config.toml
model = "image classifier"
dataset = "small renderings of single solids in any pose"
train_examples = 395000
image_size = 32
crop_scale_min = 1
horizontal_flip = false
targets = ["solid", "light from"]
num_classes = [24, 4]
arch = "caformer"
norm = "layernorm"
norm_position = "res_post"
activation = "relu"
mlp_ratio = 3
head_dim = 32
fused_qkv = true
qk_norm = false
parallel_block = false
inner_norm = false
moe = "top_k"
drop_path = 0.15
num_experts = 32
moe_every = 2
expert_mlp_ratio = 0.5
experts_per_token = 2
shared_expert = false
patch_size = [2, 2]
depths = [4, 4, 4]
widths = [64, 128, 256]
kernel_size = 7
mixing = "mixup"
loss = "cross_entropy"
optimizer = "nadamw"
lr = 0.0014
beta1 = 0.9
beta2 = 0.98
eps = 1e-06
grad_clip = 0.5
ema_decay = 0.995
steps = 9700
batch_size = 256
epochs = 6.3
lr_schedule = "cosine"
final_lr_fraction = 0.1
warmup_steps = 290
weight_decay = 0.2
Rows from block 7 of a small image classifier, named by matrix and row number. Rows with one number within an expert belong to one neuron, the router's apart. Each number is 128 + 32 x the weight over its row's rms, rounded and kept within 0 to 255. All counts start at 0. Numbers have three digits each. After the name is the row's rms in percent of the matrix's.
After each expert's rows are labels from the 100 images, of 14848, where the router gives the expert most weight on average: "strongest on" is what is common among them. Only what is clearly more common there than usual is listed. The data: small renderings of single solids in any pose.
# router: router (model.blocks.7.mlp.router.weight, 32x128), inputs 0-127
# up: expert up (model.blocks.7.mlp.up, 32x64x128), inputs 0-127
# down: expert down (model.blocks.7.mlp.down, 32x128x64, transposed), outputs 0-127

# expert 27
router.27 104:176107140133154049139121152086186131085109116086106161116098094141147102146076113132166184082130160129146158140094147128104191161078081137113101077160162136150112159160101161099095158117085101071165099134066167148148120132079157115161183100131130135175117126098057159180121113105109176134147122141039098110093111128151110140099120113143143103072082128102179134149170097143094159095165
up.0 156:186168167128163075142098140096154127055095126103074166121103126128136072157071140100166182088135101139156139165131156133093177154073090154139097125164195128152139172173078178115096157109126096086158125134087133119115111124065149134148181115154126134146139101121063126164109110114115166149159131122062110120079130092149141143055151081129140086071079142097142119127178094134167104091123
down.0 141:168083103084098109151155106155183164077137087145108091153180131135167125155078173131142136122103111161122095158138133163059129154096097125120147134130149130172100128096114124124122193129096119087121148141112139132148081133076146113150131098114153109156090130119123165108071186101138206187079073090062145133051103132164141159162196096112154131045104162130084129107167147126129131181094
up.1 066:138113118175117130090067120097113148160138074103145138120103132155099168101132076179186125142104165103151114094143124105200136146194121093125185051136128104103114192137154148113176108115097095142160126127124160167166173125133148172115138138022093147173157108113131156146077097148073130121075165176140164098180118113125083100144120123175067119140167125105130171148144132118087113125186
down.1 066:157111160129128113118122173147116060130116057140139127150138134104112171208119155069094121155133115157146128107106112177149094086124141063213145140117192169177131121075183152133100206128120116103142143089133140140125152096108103126083078139076153135113180150168141101109064121122110117145147153133117107099072077107159124125125126076102168050152160124179092105134147168152148129140070
strongest on: chain link

# expert 18
router.18 092:114203160147153149113085126171136101166070106079084173151077098154054138128136185114115144127123067160157096121080165162151140101120103171152150140176142176170170158122141168145090172102165118150094145154138161121124146099132101162123109084120092109114184087109169138092113096201157095130160139161143136124104094078188124096083100094084172105142112099140105123097179118106166115092085
up.0 104:173167119086118099143149133150180119079130139158113198091117128080196073151135161137116154083104109145163185157180147110092101157057095148129118131095103121145161166129061113159128160062136127061153107146112158064109067107082127128131161115169184086178096128138103162173091168117200133100167156084111131102077125148118143165149141118125145107118077102111116157134144116106094108149143
down.0 111:103139120103150187056096096150147163152085106067110164158094094121100112084191135120134138091130096170135083133129120149154202095121108123145149130136116113105123153165103161141149130055177140115099109143180146184176145030100126110132097127141081133181146116103168171157103169195163155090141125173096159178104101092156107092082195113112080143117132148102093149125142106128152143116103
up.1 135:091146122170107140135083109147115143201091086091154114107105080138047180085121080147159149131151116154140097117122108166149157069185124094136163116145103172122092102160209146103143129162150143133077144093160119174203169079159160145120121092156095130113175133057169148142084089184082126145123110147171175161155093131163085092109101122126119145170140108142102099096163121084114131132116
down.1 125:194155206120151143075121172115128142112109146077100202123104103145139129134094146089131213119142081111154105131137181141103174122150146096129164072152141156124114179118088150120137117067141098122166143145102148166157115120072176083111135104140150089171116156172122103179126149177111125122173123142094161140104073153186138119079136091105152135053119138109128183132155117048144099083110
strongest on: jack

# expert 5
router.5 084:092098098110154177102173125154072120184100106104135101144113111138119162130178087107077118162161122129073094094121145122169050093187139094154159141163096109129113091110174105075167105173079146174096154123139149094096125139201148089152094125071115135142187132121167083086161124143132092099157172160183119096166116142150073133141115169130083092184192132150108145126095142172126143122114
up.0 046:107134184159115109135127153112157112120176139166132142137151115153135153185121159100197088127104176130139136146094132139169144172125097147152094136159069159097123144107040149115108225114111120120157127101094177135121128176101128100083140159162123125158090096141071111188117131100072109184137106124093118120100113149112162120135122144122177192043070168198088126150102130095135103097180
down.0 052:129100161147216147112179185113174105143126125129134108107107144140156152173093097141077159129166092104092162112129124139103143109190085178145165144069100089139046065226130168172122131144119191153129067156106144120115106163150072163157086156169085120121101136148129160111091165176154192159145158091132137148158119118111121150168134100167121111101132091152108147157154120137100096126127
up.1 054:111101145147165103098112184089137145139090140125147127188119155147092120147115107138157089131111202133179146136136144127109143187130172109104070073069123166117125127132115093139129168118128078050201095138118119145133046119096137082139151063178207145128106152101072180163142150102154127120104094099120170171116139166083136145139132073109148110135073120178151105146097117058119116112128
down.1 057:203096121119131127096110182181152093190086119147127150136176207145090136099100107064107163088111149091122121086179134111165108146128108160148092124157089068152124061142138103163113094082138094120148074127140092100132123121153102147092136154143097204115120084143107079158116172098148139187169130135131092148124123106124111082142080152177144156148131068085125134077135090156085100094080
strongest on: light from: right; bumpy ball

# expert 25
router.25 107:167076139091092113183114068120141157081110120145121115106094103102131125079096102131158087086170142180161130159198071165079137116110082107145118141112151170145093157137158109128104086155116180132102142098166138142168121109083122111105172099165082118102092104107160183163074097094094160083150095095156125068099160129124100156141129106118121164109083081068101156090159148184139103184180
up.0 124:161109183114199076116155155078106060141122079167118077126175171125144157158108110135132170132103151104107158094128136159125139121110160073110093101180143166162111119163119105018124193149103096127169125089079117117087122147131122119167131096148131170158150170160130090125112099100130144152151142136077099170132127146165135121113130111171161069071162147162149089133101136158139200071086
down.0 116:165099195109108101146140116158150085093110140099119142172168121096146145139104172127110125136180119174148112138139116145099120110083115115135153145188204189149126158098146166087075177099153164100122161156155139098120067151099103074092149069163155124147150102171113139108111137136155099155163141093126172087095089126189121116096173073091198095093123114171072139067175174145162126134094
up.1 108:105113142121058200094150095191105100131073103113131141165140106103112160069147129143054080169159134146142106139165118148126097104178139069146159141153112154126104111073170100142136129104176162177093176106176120080158096167145089112074124094141094086142101122154166135105107128154149076108130172152161180103115089161155097086140141133069160152166119095141088171101152193160157121123155
down.1 110:159094141152133124159161092116135147113120143078161090183143146129164149100146116147132159140161127117124083127123086161112167072086137142073064100086130179108150122148162076110129149159118153115131146124182116145132099147118062063177152085165105155086110080143175157152105116140114200141096035064154094195176181153141125151115179139101101161076084109151129101130127169122107152104137
strongest on: white

# expert 23
router.23 096:170176165109179111086107157131122131075155158115081185134097154066161091175086172076119141085104077133158128172102137146109127175095113152160116139130135102188173180150087152109081149095174161131117173088078121076083079081093114137141144123151162085123175071152111069124164098118152088122136128122088113137088157100103152124096129089089157119107109147067117132109163148108169099170120
up.0 098:135155155107133162097129122173096150149139135129098158142076125108144113111145135090122121124166123152172144145106167118142075118144132182201128150057110128150141141092139124084140131109152193174104156107161094101159049147111142096090109107159134103049150067167148054079153098122161070078128129074164137161100193125124138135120124160081125131218137087121091146115163162114149097160083
down.0 128:153143177115108104137118154113072146111161177118163073102170146065142093170096151092137145118112134100141152160170073095137137235148169073154152095140163170132106192125130121110086115102145083096162177120065113116107131126104136093129135123165138077162140077139090053124167139042127112134125068090093151138133108131121140155080121085120160142067156144130154159117117160093142138133160
up.1 206:165178170116160115115087153101091135096163168140076143116111160076145072158089177067153154090148074129170158166123112165105136148094107138163117158139171139165168188170111161117077120115159169135118172100107088092082126107104113149154156116172135093067182048165121065109154109089125096120153125112127097132112165099113156132072114079105167099110107132090110109082158127118177086158133
down.1 159:182125150135101120157113160090102145105154182121156113090154109052107074181087153070155145110137146099129147164197080120120145194119155050128175112138182178087087206112114161122119119091107110113167138138072091141141113158089148108124157116165160119130150101155105096135147157035117094150126111132077171132138105135146136158091145074143136131060115130106133193106151133096152127114142
strongest on: torus

# expert 1
router.1 094:150111149144151064159140102110191108119072085072094159160104086186126130104089110141145185119161101170146161133103125167085169083074110181110097122139164154201140106179162153122096172146094135106134107109161129159136102150090120110129167084140121149120123134111102159167065127144122187149166087125111117134063125117177123103075127072134151140078076089165116125093155106095150170063122
up.0 062:150157163169087158088137139114118146151136101161115118184172119099092133160144170085091125157134083079132152102120159107123083161199197086131168150118111054106196156112100071128210137142117124140153181076147123126111138035130160078153096107170128110109168134162103131149181156106099085113116168140115158160140119136098084113167089131167126111144147147136134173116118162152135066087118
down.0 063:090128057169099092142219083107101164108127109155131131180072084103104127131125115152161132133150123097148097123078136097209141170101126097142114150157125139164119093163148147102137186131162124146106109163118109120158083184121167159098107143176073141151131182167141092114144157146127170151173170209085172151097158162078138139164166071180122152128128093112106133090148113082124148115166
up.1 059:089154079145122189088107164109156164150198134155161175133166176191117080143133084124110156125087131106124110135105204127156129114158158112149140149163087085174117144098124085118116102129160102148069152127160119105072072099182128125117123125153129131124165153128152080122159171151174087170044117163154127137177140097122148092149139136120080150127176140173080149161081104091194086132149
down.1 073:133140135125148101159094079087164125105151053120142128170112134142111148168142169135154136113193103057120180140125134110108146141095127104168125128095099163190136130145093178137175132162138184150109109105085126128129159105081158121165118107144158081149154078119048152127151111153145111119133167101142132097114173140109127062148057159169130102148121145110010108097132115106047161182116
strongest on: white

# expert 20
router.20 122:071106142111108144125099127109110134181165165171162064108120145077075118096104124134182060139103165149170166140145073178140174144112129089084136147112110173106129135121147149154084100150189151098108154099175082155130166101113089162099111157180092110087164095111156133103097073082088093158064076088161152163187157120098149092136096108099148150151135085124122089091103162117131107155163
up.0 101:154111093133121120121121087173228106115131119132140150166127131137127128066152098167158103113085137192169120173104127093092172108087071172073112138094074136126131127130099152187152165060169093091121088164138159147171128148094119126076127088159103095126073207109132157136082175130180142156120106098120160132064089132126155118138138133112156126154064095130131122156141151153061141134085
down.0 104:086138096161088162091109120111147151145145143163178071118145132146079101081131126142123099130110124131096207140105078098129157089136135119126115164108120115107090091108153179162132079117213133115143132086202070118161175180122093171116136147168110144075151114129175165140099105156104152159095117110152115149178188080099149081124168130174118189157147082095128077122102132076097095184124
up.1 095:113143059127104112095168167145178088174111094125162146144104089182151157140189130189120137143098161141087155129090150122099141090107131164081147122128120164094111068128143111162165187133101101122122082182128144196128152136164135121111099150077152134130095223110160204163114155171151160152154147136137113166169079163159154120131127173115139135145138111201130123156116112119088191071100
down.1 093:092150090159114163127110111130137148146143145135164084104127125160075142064076126189149131155172140163144147164112127153100186085108109121097147140109126122140155094149158138162128140123158165117105159142233133146212110152086090139085180142120085106089126116089124139110112111207094136148134049092209132131114145135141107106111140146107132197127091051139101120105119098088069146100155
strongest on: light from: left

# expert 30
router.30 101:143150077107153115107169097165151087100111105113081172160108151134203130110176120126079116094107127152118128104084158115096094114120093168094069168096074054161153064105105114138124163103133133071086123118147165078105067146105085101150170118102132122168117189136094135156118162147185155150158122097125075099086150140123151175197151179090142163157081129110129110181116165160120150146107
up.0 102:130117087054143120102131081206161131113067085113093145182118123155161170110169125135140122120121138179102075118114139126144122133111054146121096154121093088152138099070087208150112159136147142085076134125145171105143068147134083173084149117098108132168135183106119164131104158144173126158142125111130106095098123115184126149141189152102104166134110127147029088125153143190099124145092
down.0 112:128117120119151124111163171104113127129147128120094114149132135140172087129154164088124148143119144136141120110113157099091120076099182149145128130077150120109171127165085119157132142097108094118161100130089122126118067112153130070177133137148160121167070121194148122134164235119177236069164102060080082140149125140111117190094104146107127204112122127129144163191110105095115139105188
up.1 055:127145119089104109117089179113096161119118142096151144074136123069092073123127118085139171189178119099171143166136104137164132138113122135167214105148132177075124175121123120106151118196135083139153114132039160155154195104176118172123105221164138176097111086135177097105150113153090131113115135173128127145164110118101095106142080097156108083114168144112130126120126098127096141070174
down.1 057:155064125137107113126144149142106182111124113050060126159112110117158155076152099179101071085120123062065155131075148124184102104143104122118108123164126121161170080138146046153150149124099147141150155190173171122117116187138094120145079093141129158106095155135100133171100097113156130111115122092118105203068153155144100123138124102159076117118178100154090177145143112165104169112091
strongest on: cube frame; spring